python train.py --dataset="notes from a synthesiser with random patches" --noise_aug=0.002 --input="log_mel" --norm="layernorm" --mlp_ratio=6 --num_experts=32 --moe_every=2 --layers=12 --loss="cross_entropy" --residual_init="none" --eps=1e-08 --max_grad_norm=5.0 --max_steps=11900 --epochs=19.5
Rows from block 8 of a small sound classifier, named by matrix and row number. Rows with one number belong to one neuron. Each number is 128 + 32 x the weight over its row's rms, rounded and kept within 0 to 255. All counts start at 0. Numbers have three digits each.
After each neuron's rows are labels from the 100 clips, of 14976, where the neuron reaches its highest value: "peak in band" is the frequency band that holds the peak. Only what is clearly more common there than usual is listed. The data: notes from a synthesiser with random patches. In brackets: how many of the 100.
# fc1: MLP up (model.blocks.8.mlp.fc1.weight, 1536x256), inputs 0-127
# fc2: MLP down (model.blocks.8.mlp.fc2.weight, 256x1536, transposed), outputs 0-127

fc1.179:142181125045132102129089139079085121138153110140089118128109148142174171065145091149107095096111077118156182196120158093128156159207148141136143132184166066118059082160131104155163155164097154104154130116108138164104178090161142172112126146141141126079159088129138143121134172103103107089138129147110195120077108145093138151111067141103120173124103156102159086092143104108109159135200
fc2.179:139125145092190118073076154118143139116176185154092137151152174176063136147090144134172140150085095181128129122162114129131090086166143131095128162117114098108149106112150147115122119108172164094121184112190136138100110071070127118078056170131149120140135125100194129184154158130120150132120177144110153126168188154106151122063190097154056138139098150128123098187104134138124209132130
peak in band: 250 to 500 Hz (52)

fc1.730:157146113068154177146058133138138142141148130159085195128158090111168115056108098097105079167106095109141179129140152086081156145122115104129139088173131073164161162151072145176111136109153143118103096089134171174115128131107095134097185045126109167138154072119095105128073124136143109172128113154109133111171145128124153167112136077152092137099144107163130080093099119129065181120127
fc2.730:095142200131085109031101110161114173106075150126107097143145163090119121114128171102153111159115121139146126160120125125142167174088131142147098152117139131148151151118189146069135117133106089132134139125127102134144128165100141165110141096115187126118098122107127123169115160130133096103130118114117081134167156067108113121105064164166097148153113104145076104099129127111125111129082
peak in band: 500 to 1000 Hz (84)

fc1.402:193124089120172144097113134138086092180184092196083104183132137115130064111131113128104117108111140132178117151096141171077118142183196141135103119120127158145128166129083181087150098100154129077120115122130135152092143105113145197119160073088144051128109104140124131104110136095139111156151187139147154161097122160090115126094132113136090156153151156110103128098058208163161137178150
fc2.402:056112064128077139166115127092103159128100118102103138116100133096128157130152066116130141124128151121102136092104132124148138117135137130144123166144112169150168068107120137100136118116144160139175129130084163122144139152182139097093096126071125126136116140118090141095155102127137120140205123139127111147095100125093096130179084089104095191151122138071141130212081161124143047138183
peak in band: 0 to 250 Hz (64)

fc1.145:146128121055143043104096090132120155108173136209122154159156166126138125093125093118081118134107110060163126124127157098132150131170185131088135081172136055134163101127135134119161145150147137136147162097119114149172119112109106125099142112127146132098112100131128094137176158094109116129102121156138191109148153107107127168158067133043120203148132110146103096087167157095152158113142
fc2.145:136125127096202083159163138073126149111174124112101105111189146123136158144139158080144108082101130108146167128064090154130143134083156117128134120098148136158119151163156104116163153139132210120114130117100158118128117137150115127107121104130107138114138126165131054087125125135123169103103114092161138072138177173104113158143172184164122186148132178118130143154093124152184175106133
peak in band: 0 to 250 Hz (81)

fc1.62:145193134066161144139105151167115154147138098131116119127102125117153089069119107129143095106160110139165084163143135134133168162185161116179132065121129184139078104154112184130057150119117165141150112110112099152079130125076170094147156132114152130055143116138075088118073137153130083110195093127132116089122150085115076244106058105099126141134089145122137109103166097105156184162147
fc2.62:081132120163109140146083181138156159124094137102111151085104165134142156151093149103133144106152116135102083112115147181102133134183146107124091114141150100113096113092134177103121084172119145141127145097134135134098149096126080165119203146183132132091102159188069150112176102093097108068180150091132111108147133170154171108138075137132105174116109156111112159196146139129172136125180
peak in band: 0 to 250 Hz (34)

fc1.705:165179102070149206126115154083120156158203153168100117140124140127172109119126081103146121137107106126147145148108158164101146168113124130149130106123142110140125044132126173137164149143153159125140125107124097104121159144144098152131094082169173115105133067155112102113144151115101085110161107144135153145120141161127161140131072102130080160127125119127129107107129091090098140074164
fc2.705:173129114106128161129101160123132112037121165111127101136152139143138140126128184086102118094136116156105138104127108135141081105118138147160107179140138118127133081125121108072107146109143140160170144155097136113151123067111134147057203092104139149133130153119123119157113048122128177144159132151156150117079149127089113149161143063121040171102102098191147166160140141136098084153111
peak in band: 0 to 250 Hz (47)

fc1.636:127129031097166163127118093127105210146184091184115128142168193121101078121090113106118159119105064119120189085117159125103143163131156128161088109174153154105106113074115067132115054099135131145095093133154087092117165079109151123082162096111146133103113081170140098153120117124180099108102132190179163115169140137126136112135125112103145122082104162150121089099087166144153114144128
fc2.636:094097078118131127156185153132140150140133088152170115152156096101180126130166151176116086121129132092133108099163093136170124203150095112101197148161106147128165183138128139164162120103106163161170160145118135132116139147168155088178222126112161159135113152120127136106185165168125196183129116097115128104111120063115153059091133200174108161131146185139128087186119082132101165104119
peak in band: 1000 to 2000 Hz (31)

fc1.354:199144081141121147102083117178140129094135156114135113112164180136145101051135150131124108148116171184149141165160122119096115194155148096134098128157100140146148074101136146113190127186110127168130163077135173160083090106147094174056100131085129167119142120156102117149132079135079129127156091215137150158155117145095158119121108090079061136097124141139121132079164063095150072081188
fc2.354:154136139103127110114112146101137111110130118130164142137096134122091088096090113185104118076112127079136160128122132112106146110143100142151137121122107144130107035131123135120130113130069120100123139144117113128159140106078128149100127105097093117118099141118096106098078126124137120110102172129138123155103154148133116177141043130106128129115124123113122095146094155137138255132158
peak in band: 1000 to 2000 Hz (96)

fc1.176:178183158101130145169077112115058173115148111144137091146126181142132108148094088203124123096135124119117104155096158107167193122138127097128167100162151123112080136116128162057149141129125107097146148129110149197120101088110114151126172147151143100079124088152101116076135193135121119130134164202080171120116153123096112142148074142119159139120106120148144117127103164114145202140189
fc2.176:022120080103115111184116101098176095077171124097132144088148095139092146099130128089142129108114118143109139132179152164068150098116126114104108131126149178134109115110116147169103152129090087105101116125097148120136119146153156100117169105105105104149110157157128157072164168136114072147103126104125112163139113177119124131140121118133104113085135186113151156131149093132028215108114
peak in band: 250 to 500 Hz (31)

fc1.184:131156034082137110124078100121090085149149118187115181134144190123172073070109080123094097129114148111174107160156149103136181211113098120140159114167121161065130104161106131109111187179102144113133124109193113154131132134103114129098119068156169093099133053143119063169097222144139075155085141145181186118107160186127135139144110093140109169097087169125136150047134121145093140123119
fc2.184:145139084132080129112149132191116112129115187097082144167133204116136160120125139098092113163158123112136118122086093137125172123066095095101128151124164119134133156086164200155128122103185124115097132140137146129114136062159208099122120100173146134158101183110158156142153119100108174134137147114125095161151110143088125126063077102091125129130098086151130131035156125137188143106200
peak in band: 500 to 1000 Hz (61)

fc1.75:151176078115142130134095133101142158184156114155095134160150128125180109122130109193113106079145132122158135142164157154116178168146129114141109107216190138106087141114106137072137101170134154137153164144114103181110140130106183167084137106155164110072121103134137142128141185094155119148113147201068137150144117122118131113100080141091137161138050144107120052089128118129141096184163
fc2.75:072154100137103130160103073181113142117132091131133148132080106162157121142085119168146128148140145139162114091217104109136179112112079143131170194149125101132132056092126077138119118112158144210173136161182132124152125085159126113082071161116132093157087086136053175037075198131120126128126092133117134092138152164102125167153048126099141104158136156149139132097098156107049138132165
peak in band: 0 to 250 Hz (46)

fc1.518:140148136085142169108067136088132098172124155153122152152077171089137133108136130150120126160145084122165120137180154168116190124105176106154163131133146118132158113180151151136133151083145155019150110124177116126145115119109088140130160117134165105084141068110146102163168147156134109140150118148099185117083157163088142100154079132113137110166167119123116117073137167123137137081169
fc2.518:216140140109132143137143093146153129123100218107166131136133145119096111127099104150138084096126085133132151151132136109108037114124052111139159137174119127116163133151157093079096119107182113070210114083125140146140131130146197147160144146167155116082103108175170165142057105132151119093076160152126123163085144120169120083135101072107137104151123152173131115154211155127134093135145
peak in band: 500 to 1000 Hz (36)

fc1.238:158132049037125150105102072123103111140160173163126154152136177132108123079123116123165109077152067139107166104128150109105209112171121171128131116178152111101129132120091106165173140098136152102053099174183121109099154139126166181105126096125173122115091062140142112161142155114156097122123132126139148121142125130130170214122097100124081132161103153177113060099108096140137136085168
fc2.238:108140128135110152119177177132098125115182142120171123124102134111216143124092176061079140155147129106144111114109115123124080129155145099127152100189103132110136136099128131091120122120114112191156099176175105135133157114094127082153148107026138107144142111155129131194138124166118167160119090115146172130129135085147133119127101170127117111125127111095106141113126131136182140122150
peak in band: 2000 to 4000 Hz (52)

fc1.339:110178109055169114117075096105065194082169173135157145117124141116104129112116079194110111084112051137167151202124138130165126187197123110128075102180104102129145103127105159077137149108135126114118143119160074148115132118144097166164096138165153142132141106128133134125103127107135076150136166138158136114092126115094171182129133117121127132126111166170124116039136062131108133145137
fc2.339:125141134131127155157141065091158057116135103133125099062111082138070114166111143094096105082149102169132159075183097119157078044105169104101091190142133202127143161106111158114160116177203154135092123111123102107142113093083053146068104115115114118184108106099094134116175114123109124117125097146112061116106132169111088138145123077147178106098133128161121135102191105112178174124128
peak in band: 0 to 250 Hz (32)

fc1.404:084170040068109133102099047096085135116196140122147152118181203118149128104126118137083089070098168113147187163129171101116151160167148115098136105118142120159082103137119110179165120140129113083139102138126133113119108083113144176110108096107160117133096082105142164169115140150121091148110174137084131132167108131151076152122144118152160116103116123135116092098125137062139152134186
fc2.404:177174104116096095068228158134125116158146168122139178095168139128119151154122114123148144158132070121155149144084114096123159170144117184148120134113171126147142102177106142095157117130152148110092127062111142136115180085062136096175088109110111077128100063147057105083135111126081141139113136135134126180152050157157080071140171094158162110073146134111089111128078077134164097137097
peak in band: 250 to 500 Hz (32)

fc1.44:212182162157127153132091239046166140222140089129096130101093123077128128134143129160106082096132053143100131136124097150117255130113133149129098132153158130145158152159129177140168135132163201087105076158129069101125134149135098131109168164171149117138097154135128146132120108127122121080120144096164131091140123150090070095142120104171155137080085143132144113135112067144140162191105
fc2.44:116164107123107130093108088120119167154142123113169123129132106160152118144120121106135128101075121106146095131144115111135133130082107121122114135116123158138133000121143114109076125135068114134143113096127109113123145083133132142137120148074142140120116129104127159156108129142102150105104123122146111104135155149100167145119135132120156153143151127131144116105134142111166206117163
peak in band: 500 to 1000 Hz (76)

fc1.587:146203040042115124116066134066120184090180187135102175154157123134188148120167084126128150180083122130139159132125134114148118125133159124119119126211156109105124136150104082141140177135083138173101154105102080116158128136069124168092080110160174102168097152116122160105119170118098127161160108135132090156069143152126192161145114115149118134128097165105171097068111152134109083135142
fc2.587:182107092128170156105154087104228092120118044136083157143132094117108167122117102156123109136128173139110096135090128098168120152092099132124177114102165196133159091101103136223080123164096115167111095128171127126153137116191133135130084144140111167077171102087125131142097138149128101146165166141121203102147131087135119110103130096103166109128157134080181147151060078098118147124095
peak in band: 250 to 500 Hz (47)

fc1.213:116139084113136147093107143106133153167166085192125109167135128131150133137114124146117141086094071180136148170160111150128144138134129104104161101154134130129113162091099124124104107171095129127108114162148148086157092144154113175208131094129171098107103075124075111141120114085129119137056106155121123133125179167091201145145157167141157167107158145146116117074095097164089122110123
fc2.213:049119116104141122166167117094126084141104126116130100104106154168161119133162169084124140131116066144113136093108150122124119094123104144132160057164106143158086156190154160195128098141205129090093101081067100148104183072139155106123118160113054117167132114123157111222137097074134135147101170123156155153208096071123098115109150111152154090082154151131081097144052076136172109161133
peak in band: 500 to 1000 Hz (64)

fc1.440:167156053106104117110079127133097150089170150103154145069178192143145168059134096089164118165092122203143061147122163114134085183098104142074141130176110122157132061088063132127143164136128113124120171163164173168053118147144121169098091084125150166129125107139116105125139129147090109162139108163144165150158063163132153134141078099081137164117111173121136103094126095053131102108115
fc2.440:145124140147135106075131235111114137131137137141093151116156137104141111132109171198106117032160122129137196115100155098157137108163114171131134167118149181104122131101119115147151123148110125110125138126068110120099132110094139107015134113073110125131135086141116153148082085139128132103095156131105131174205104122134082125091155091139161128117129140107130132134126157095203171141125
peak in band: 1000 to 2000 Hz (54)

fc1.405:118155114111170090101134128143133167103126163131108176130096084120134124071137174170077095126148121122114164165130148143175157102215182122123093105145108047125152091170066163098147173149102144080130159130142098130128131105168113135122083138133110115105114149117125134118144090133151110123087138158150118096103054081068122117199043147057120203102137105143136143125168098104151128169141
fc2.405:145083116143138196047092061110156199156124115120109161087102153149095179121112114077122119099160091118161115121190124156137093105135141152168150071146098108153149118130201156159092142088151122142159145170104111092144147163112089114143120086118113156129111132112128147158126115112142149150126111138130171115128159106134135127169126211189121100153144158100131133168108178132164071119166
peak in band: 250 to 500 Hz (49)

fc1.330:169181101106128156173118141134133158121125163131070202125137086109193111056079087180165111106126124149161129116085111098127186154104118098059158090168135093106134114095022124039121170156157175144109119112149133163115145095139120111139131153102179144122068146138081096182173101129107106173112137128139122095179155163124142176131114142065173135129110137057154087100126100102106169113138
fc2.330:166150129141123119098148165097164082152146141136128125146110066084084157102151114157105155137102144147122127131071112140132127091170139137127105156094147124139126254098128138090175124167199109173171163107089073139132129149124112094158126126096100097131129126129207142118167092095141127145096081119107137150107109120133108110153148191136121114104152086142095128067155139134106139118178
peak in band: 500 to 1000 Hz (83)

fc1.551:174173125126188116159123125114130107064151156150091176114138148107156118085176117145115120068092152153136138176115177090135132107155135147108112141136166100130097140139113123118178158125095131090065118113101133118111116109086093153097121141133172122085079086096123140095106119089111117140158109169100120119103129087074149179198108092156135145100126108155128108099143060099120172172208
fc2.551:143139078107080083178140098123108150207150108103129126098104132140149119134138102109116126165123133077139151117083152128050064128143064103157116103162140109161116151140098170191102158118165144115107151100120105128136155126119153110146098109115090159163088129099140099154149152095075099123138126109141118161135068145127124109132118122119216075131125143114122100017113112149160083103138
peak in band: 250 to 500 Hz (36)

fc1.271:180155084094150107103082073165085094177175128122113123114122192116106115089110072131110107067173135100151121113203122123088186141105133152097103109133104103107102083121089144189124145064136146079111160113149138126099158154098170120150109151165129195094155100158126158169147145099115086139181116167116163077114141117116104103133128124132112144119113103157128113065104134113111150152117
fc2.271:108116099127146049065110151128166135142157197129103178122150166161154114204122130077109135116125134161134122142076136106117098073211094084114161126155151131155145117143144123022172100130144123153127129146125110126138144098129116145139158146130158139137140161093170153111109133119132176143109092104109124080160141114108106134092057123130146066130126097119090149217182119142129115109209
peak in band: 2000 to 4000 Hz (52)

fc1.211:143090165103099174125115157119115200155160207134141145137128113085128109142132064148075116070129101102127061127156117154091118120155142171138125127176118128151150142114143148091135136077130156103139135178136114146150129117178132135075175139140089228136102136125143155128176071085110090165187143143108161111167096105055174131113125153143187204159093161138140100114118117133143138138117
fc2.211:126153158147148103123117093157128104181115107136128158081095147134129138049150107118144123109106118150116101151183114170158152127176127126142079093072146096172165112128172140113159122143078125093090124165177107130133137148127086090139115140124155103116160143104142099077091185118104117105066091139121138139201149143131109168147126161094116080136148122088122138056159117081083099179099
peak in band: 2000 to 4000 Hz (53)

fc1.232:093173114111109150121048096105096141161175158127156166150121153083151097096098116145109098104122135133148122187183147135109158139117157105134149124159089095126137134140080168140116137127165155136150092121106119164140141151103114164115113104160137154102129086171114119175121111118118085142162150128090148126106117133086087179105096119092138153137076136128129112083102155114106154177124
fc2.232:046149098118100120214128057079124166120068127149171141142136139187158124169123127161113119179129088092133071131167151120113116159179086086104161081136154130137140155135088141105150161172057131081089089089128095147131127133122158133102114094075132153112087132075155148106163138104107100135144101151161042152118126152180124072124106089152100067120135099102159127062161131106091130072103
peak in band: 0 to 250 Hz (34); 500 to 1000 Hz (31)

fc1.153:093106110069154152170100097146126132118175156118077132117155179131128129099135115108132137113092075144224107102172186141101186090155180081104131131120206071154103111138157081073131135143115155124078110114107123144132128161162184126129178123166161114140116114109124074084132135120162136109078117150146196136126109194121131139169142123138041155117135119143111137053163144091125122183188
fc2.153:080134088145142141142100078107181127151166113134105129133103162125080123130186124178127111094090134113136161122160130149158111118062117138153082100122128123126170178141157073142120106155107128118223091134116121101139163183144188145174141183184071110093177124134102118136166136153089187129126161111137114167186119077175136141153082133136111056152152188141096088072145127171121074201169
peak in band: 1000 to 2000 Hz (66)

fc1.322:139177100069167163139124051166064082123169169141098129169203125090120145088143095094087059152121137134123118114117154111070172165158161126107103133166099149167104156103139194115166109132178126105105110099159085089106116116095117128125125088108110198119131089125109107155129114095127105119116140147109179144187126157091103158080079087129104180114100124150086149092097134108127108110160
fc2.322:104110121119167139048109070159102152138167104132148077113118105138185108095176150124120135193116146119090103102121122130083130152187124124175136117153156121166108063148083079108154167134028119120108109077167085117163145104152128177087085106109114193088098191165102057050115115123110106094184088142107154174120109133152141172074095153155113127106119158120157110206193140149151102091199
peak in band: 1000 to 2000 Hz (34)

fc1.64:073120131113137137090108167131127144132141102130105129112108119069154100126100124170134078055145120129130069101152114166108228168123093092168136119161108091137119151153163154110147166139154121158169128167165093160154123086100103172083156104165168112135098109115185132104113150099111096125174155132113173143148103123039064124126089110095189118123107108140132121149147029131152165154126
fc2.64:098155087142137174105109216134084110145168098130116152132116104127077127151096110107140121066144124153089117139115107178122105121165168102122088034170101082137182070190071138099105128084124141130122137078142142133117153125175137167070125137078155139152111132134154141132131159114138133137102084121128123112146165096147142181161186084132122130119093158132095126055163116147090099099036
peak in band: 1000 to 2000 Hz (33)

fc1.473:146124056121117180125117161085187125146107125174173106118118115110162121084064119140102070121092112100206153107168131166072148100163137123155148112106130107162170158187100084148154163128150117173114114123167154121111132127109159164113059135117152122165105082138149153107072162123088100096120145137108141136135127160071113152126075063113073128118130142112077122142172168146164127193122
fc2.473:149135111110134160159085179111126093116131176134135181096145144132161068108089137077125118202113138141139104100109090119172225122119153132122183138142097178105134126170156164150120090142133146116100131112113150131113136134081152137196131146147140175142135080123085132116122154120125106104172124115108113120140114136133138084160213179171093138123100090121093093187089123128096082122092
peak in band: 250 to 500 Hz (87)

fc1.203:167163113147130103084051105122143146104169197209089176132159157076181107065132115167117107113177056145155093107133162116172197147095133102105140079212129065123110129131066109116140152142134189102127134109190089163140115168110113156114158146166140069126091121121139096142142106128122139147075133155150172140138126103088104119153111134062135126124108131098129118063143128112133100125108
fc2.203:120153165119112137175066109181116122091095166112106120126158190137161124108152173149113104101160138082133132120111120152155136102118125142152100174119170146132131172125088133118166120143138108077097125158131170130124198010173120170116106110123040176117061168198114126156170182136110101141173155106129117123108133156168137131133151099192104130195156121108138142134117135117146144094161
peak in band: 500 to 1000 Hz (34)

fc1.342:149173096075207116139099151120106108163126136109072115125135145090105090058130138141119126078095065129175103207130183144142114164154198118123135130181115115126099112142108167144101135166149158070091108173139112125105102181123145101104156068162142149069170108149120102130110131140132102161179145141128162115130074150135127108183088102102208141068151148185124118094088155089089210178182
fc2.342:113106157122152138068085128156098102139152188144154152116152200089128149181161154223137147135105155168122113155136150103174096123067193081103167188115148109167188133123157142087157119150148166173090133111101113130132143103127162188113146121130133113104107107093090130096102061115106140111090127134156124163128192095110125039119091148072101080150123119137105134163194088143171095143155
peak in band: 2000 to 4000 Hz (58)

fc1.599:134152123099067152095095101084138156185145151122127167122117147134215112165138090130124126142163102094155113134171111141091160145052110128149146122171100118135211125099119183175108166134136116093105111127088172201159164162102124132120112136138134097104168118131050101150167119105123106157130142112171151054111132133143129158146108133167098117104122176075197083052126195101077150097180
fc2.599:089118064146143155101135133161121096205154145117096142108144200133160131148102199168097139133146151152156162177145099146094157156172115085095125140148154164140096134105164131144157097128094113078199140088211120074143171087125130115119142181120199113108148132151164149179127072131118188119151127112131130092218128127087118132072145069110167106122153092193115134080132146118147148140161
peak in band: 250 to 500 Hz (43)

fc1.648:131168096134179149131095074119070185113145182149096097094179118076065149149136060204136104153123123149172095172093168163073143147149151128153131142158118110123115154139112167152171150169138140126099142164153097070088133124110106090120067092162145093118115116149164135134145138110152074157131111121134138127110104153095122141132136117086117134120139127136093143077159104109116064122126
fc2.648:005131160149163120118147159104120142131093136110054108159183089174140062127123075106120111161146113126117139060161107124145120108233169119159155163119105113090145066082128132041059150096123104106112133100124145131129162152137132087050047086139117132159158091133113124157150119121143094118123143096137142102182078099126096086107104125166144153100155099121112151152162155123104084120160
peak in band: 2000 to 4000 Hz (60)

fc1.177:132156119107169189113098139138098154154146123135122095168113136101158097115094128157180039102152146133148152205182148139045192182121120108115177127153090091198125128147131171087200120098127120126146095160144158116105072088141101170106091123148119102132156110124126133122113119118058092117128101104140211174130122159097121190126097118131125141180104101142146134087147142090145162153191
fc2.177:109119052126095130206121091100127175140166125137120130135137180163124128107087104080134133152132133103110156117123149104135125116153090103133103103094159130120115149108121157089117135127217141129074130097133102126175089149096111128157079096126131141106112145110117135027109124144114128134088066154160130075057163111121130117149109113106133116114121119118132128170114098073103135118171
peak in band: 500 to 1000 Hz (40)

fc1.188:162118178102140120161148115149071136084142180177125090107121156129100081128152110156105157118107094124125075171138130126161129166172173177073093123142096106143112115103123159058118080156129122103092148103187089135151123092091134110151203136087140126095090118151158091106139161123113142114106130153151109095096140113136156131178075139069130200108064108129127154095131153099123128134124
fc2.188:096149120139094110100062143130155110077143115128088137108151130115064118079108189113116136106156119107146139126062091135117111148077162114126113116121132227124124143168106147068179134122045079147082091183123119132126147192141105142148081145122101134141150190127083104134154146134098129135097079138095162106056083105102138163157158157156135112123142100091156192153153151098156208159165
peak in band: 500 to 1000 Hz (41)

fc1.468:125137074066107145124084140122109140139133134150110213187187127131174107069187131106104095084143184123158145102144121140094134134164080130191110070201141173107128136121069127137134118101131110132113104123112118104096147061103148143108090109114140143110084132139144130110132115098108064097083132136144135129189118093102114174105161149092157173135119122136148091102125144140111166125131
fc2.468:060118148150136072154155211168099100093109092116120167135175175129139154112137087050104133106151065066108080113094124135100182127150121172141159077121173071157089130071097061126116121144107151159136159126087116146183174179148118119162135140065106085131117154130136141159162117111136160107140089099117219119092139100123156163082082135114163100120159105155085085071107121099171099110113
peak in band: 250 to 500 Hz (73)

fc1.101:105153120095124178136091185116097111183141162154093146156115101099194091158122115121135091088100098091168179138124160146096218161170093098130142084149152093145146103083116086147093151101113133162129104145151125174108095096133119185106165084129140093142149069124148112111130146135138070185142147176100152139120131128127145163102093120125134179135088128188151147061108107131059144126139
fc2.101:111114178147103091074107112118117166096116173141064073161156168105130126127179156189136140172146125081190142140118150149171146202099121135125119080132137119130136121124105067144127130122132109185103118124108143121183092152160116132150168141097136161118165118089162135232133137113118127118104122092135125061137110113093112185102107118159100125096162127200131127039108145101086105137128
peak in band: 500 to 1000 Hz (62)

fc1.367:213145076110167162118095129094087172159148108159105146157100198116166138097108088166119093096138135165113135149148142173116253110150143112169145117181177118141101132163129117074199141080132153113123129158147109168111121065121122127118130135106153153089109074136169129127163159085126109095144109189138196096173110140122098150124103136116182145128095160113142108105155093105137130151148
fc2.367:097134118119107163132087097156119110095131100121133125102144078086087108097094054118160162058141174114105131168079104153140118141081183090133106096106130157140083126108062105177116097132077096208120130146098138155122105156119117034068061154090115116133114110166177146139111154130150154149125090150126094099065106146094130143129120166135102124157098153116101138167152124143031159123151
peak in band: 250 to 500 Hz (30)

fc1.12:130181140124154152135080246111127180255140017143155133129127131033139109104106119162126134089125098103091108152148128157091255142104130122141120134132133146166121140136158198092178146142147144141138078143120092146076109158163124149066163114155119144064123100116158124097120112106105169119152099145118140123180106147114114156109149129162150088110086156131116106143084112153124127159129
fc2.12:120109129138152133096100064138114139128110145124135124134120157135167123129095097176121122087154113110141141118110098174147089114064125105172104140145133121069128000110131135148128097143087100165147128101197112136114102099072111114064163145091166144134112117151132123132138144147102144130094129099143148143131127124141150156132130141156079116144125113130166114092096091107141137129103
peak in band: 0 to 250 Hz (41)

fc1.639:150221115063164120151082132086143184144179108166098132146158141092139109066135081156153111088124100145174117149148140110131164153085154111119142129178132115156095135164119162147178144111103160122141133186110105121076152111108113149091133100161161098111127112114119141170143190135122079111124094191084190144106109125082111136153117131079128144135081124135109098035162093120149159148194
fc2.639:044135109124128101125092110159110138102112161108043175080155149133091178100093206106124165153121138153143165169099130110120124056061102111142053154126163179112128158169102110078112150097157114157104106097080114103198129104146149149108154142173164140128144143120158176076127176102100133097067164109119110151154088121152109149105069137106124072106154107175152113100149139148154151116130
peak in band: 0 to 250 Hz (44)

fc1.0:145142040108163157110085116115093118162159123162140161149107203151162109082088088154110099134114136117069162097086122142105123148111122151151131162172153169097137105116181095093128126048100130114089102125102106123150181121107127135153105177136164130086136130158115095185152130126124095105140136164127119102105130134118126138144156182126084185139124148125112053127173112111114164141097
fc2.0:180115136119107139118192092093126135138122084132077091124155095104117167118118112107163157137144114138143115118089145129123132079147142162098097117147097190118132133173135106118131176123155159143172151148127099123164147180076085130143136121088134072121116083044130188139104095119114154163114142091144147083069087163082156115118113148070188109117131124151125181145116159120129175174157
peak in band: 2000 to 4000 Hz (63)

fc1.763:071143058072149176122087132083109165124132129212122142191131118125164096091109150108124025166112081094134137127148140116113159129173095109118158101141150109117140153147111121158168140124127145117124110101121096144130168133107112154116081072155171113145137106169093098148098160135133053077096138149096137146164136186093139151132052116117043106094098131143134090133142134149115083173132
fc2.763:112113094121174182105037046109121136115144186122107133112146128134130071162139159070145131102090143094135084104071125108129129122155124121166133120138102132135111129106138136149131130130139116185067105076147139135061143106134127112076122144108109128126111069130106126139131114125143131107212106150109086148113154070071099148153121191105064153132101159111082143000134142167111086159149
peak in band: 250 to 500 Hz (79)

fc1.349:144138105137144157130129135104154138107129121179107119193092121116195083111107134131105051129155146089135111173105134162104170115134096120173171103202134150155153093140149134036137094086081165181136153115099160108141130131143108189120143141104134036096153146148127125069157123083167107151155189149137152137136154153079061147140161122136119148166124130163116093099159051141153155130123
fc2.349:144158131126120124117112123166174127115093123131102110135104139106093113074155131045163128213118140132166153127115111101169082077075153089130058115131151107158108062144058036122132108129228129140165104102129120124104165153112091155128133119104098159108123130145144172200162121132051117115084137130136107140098077143174125124089088116077123146154136168127157173175121144101182207117185
peak in band: 250 to 500 Hz (38)

fc1.24:139133090096169138139095114151129100073127157126136120197134130122138129052097099158111101168132109152134082174177152086137104172152159075154159136156076105164145108055131118142135157130111171130139204088141187151090126136127079153093120129113188164129164129154084062124146143163116091129135109175131151124116099104073152150148095122164136151109071113146129145089127148071164017188156
fc2.24:180151168125171138149114077090146103162109133137109134123129142130122106125097142164098127094105113130108146072135111117106135116168105151142152110127138157132134119171113146158148120120140125082076153160053172107143149103071096179126118150048112157221094110138138167105132125146136131162143096143098080173091146127138113129077138149167156074147135121150115127232156142124126179166151
peak in band: 1000 to 2000 Hz (34)

fc1.421:144137092078159154083125167184088084208141168125134119158093134085117084044128130195128063041131118102148164152201096130078210163115084109112166089176112095140112110147134152197119137114120125138186124166167111108097141136127085144111091137115115125110107126135148109141145158100112141092110071171078148125148107125118113160144107118146123109109099106158097141095170094128143090078165
fc2.421:123179129130127159126113073110163138112105185119169162138108196140117124167108053086090142125099126122148165127124149122130095202104097086142066225139183097123090140115103132023137157136164068172122112100117108107119122160111063128069090171099151133145157114121094086160069128127090164134097159099109139104144114136098133182095104108157123135110143131098120133194143118120182107094139
peak in band: 500 to 1000 Hz (65)

fc1.719:152152102119136121114093120170117154086147140093127153106187157136135137109140110096155127164101144218125087147133130110123110179099110101115146153150132091125154055090099108089163148147100174162088192124113182180075105139168118167059118117135167143122141126129122134142158053159073106144172081191156126141148100159123142097112116114059087152112131150137095121086123082029118115097138
fc2.719:127136127134127113065140205136146133131126132111085141078131136102126121107128105137112115032134113129125110105102112100168116137106128139138112143142103137102119111086137123112086120155124133118120135101089136113083128094097128103045124132069087097121126073156112120126071087141114110099105155145111132152186094118128135140089114094170134142111115114136184098133136155111171232120138
peak in band: 1000 to 2000 Hz (100)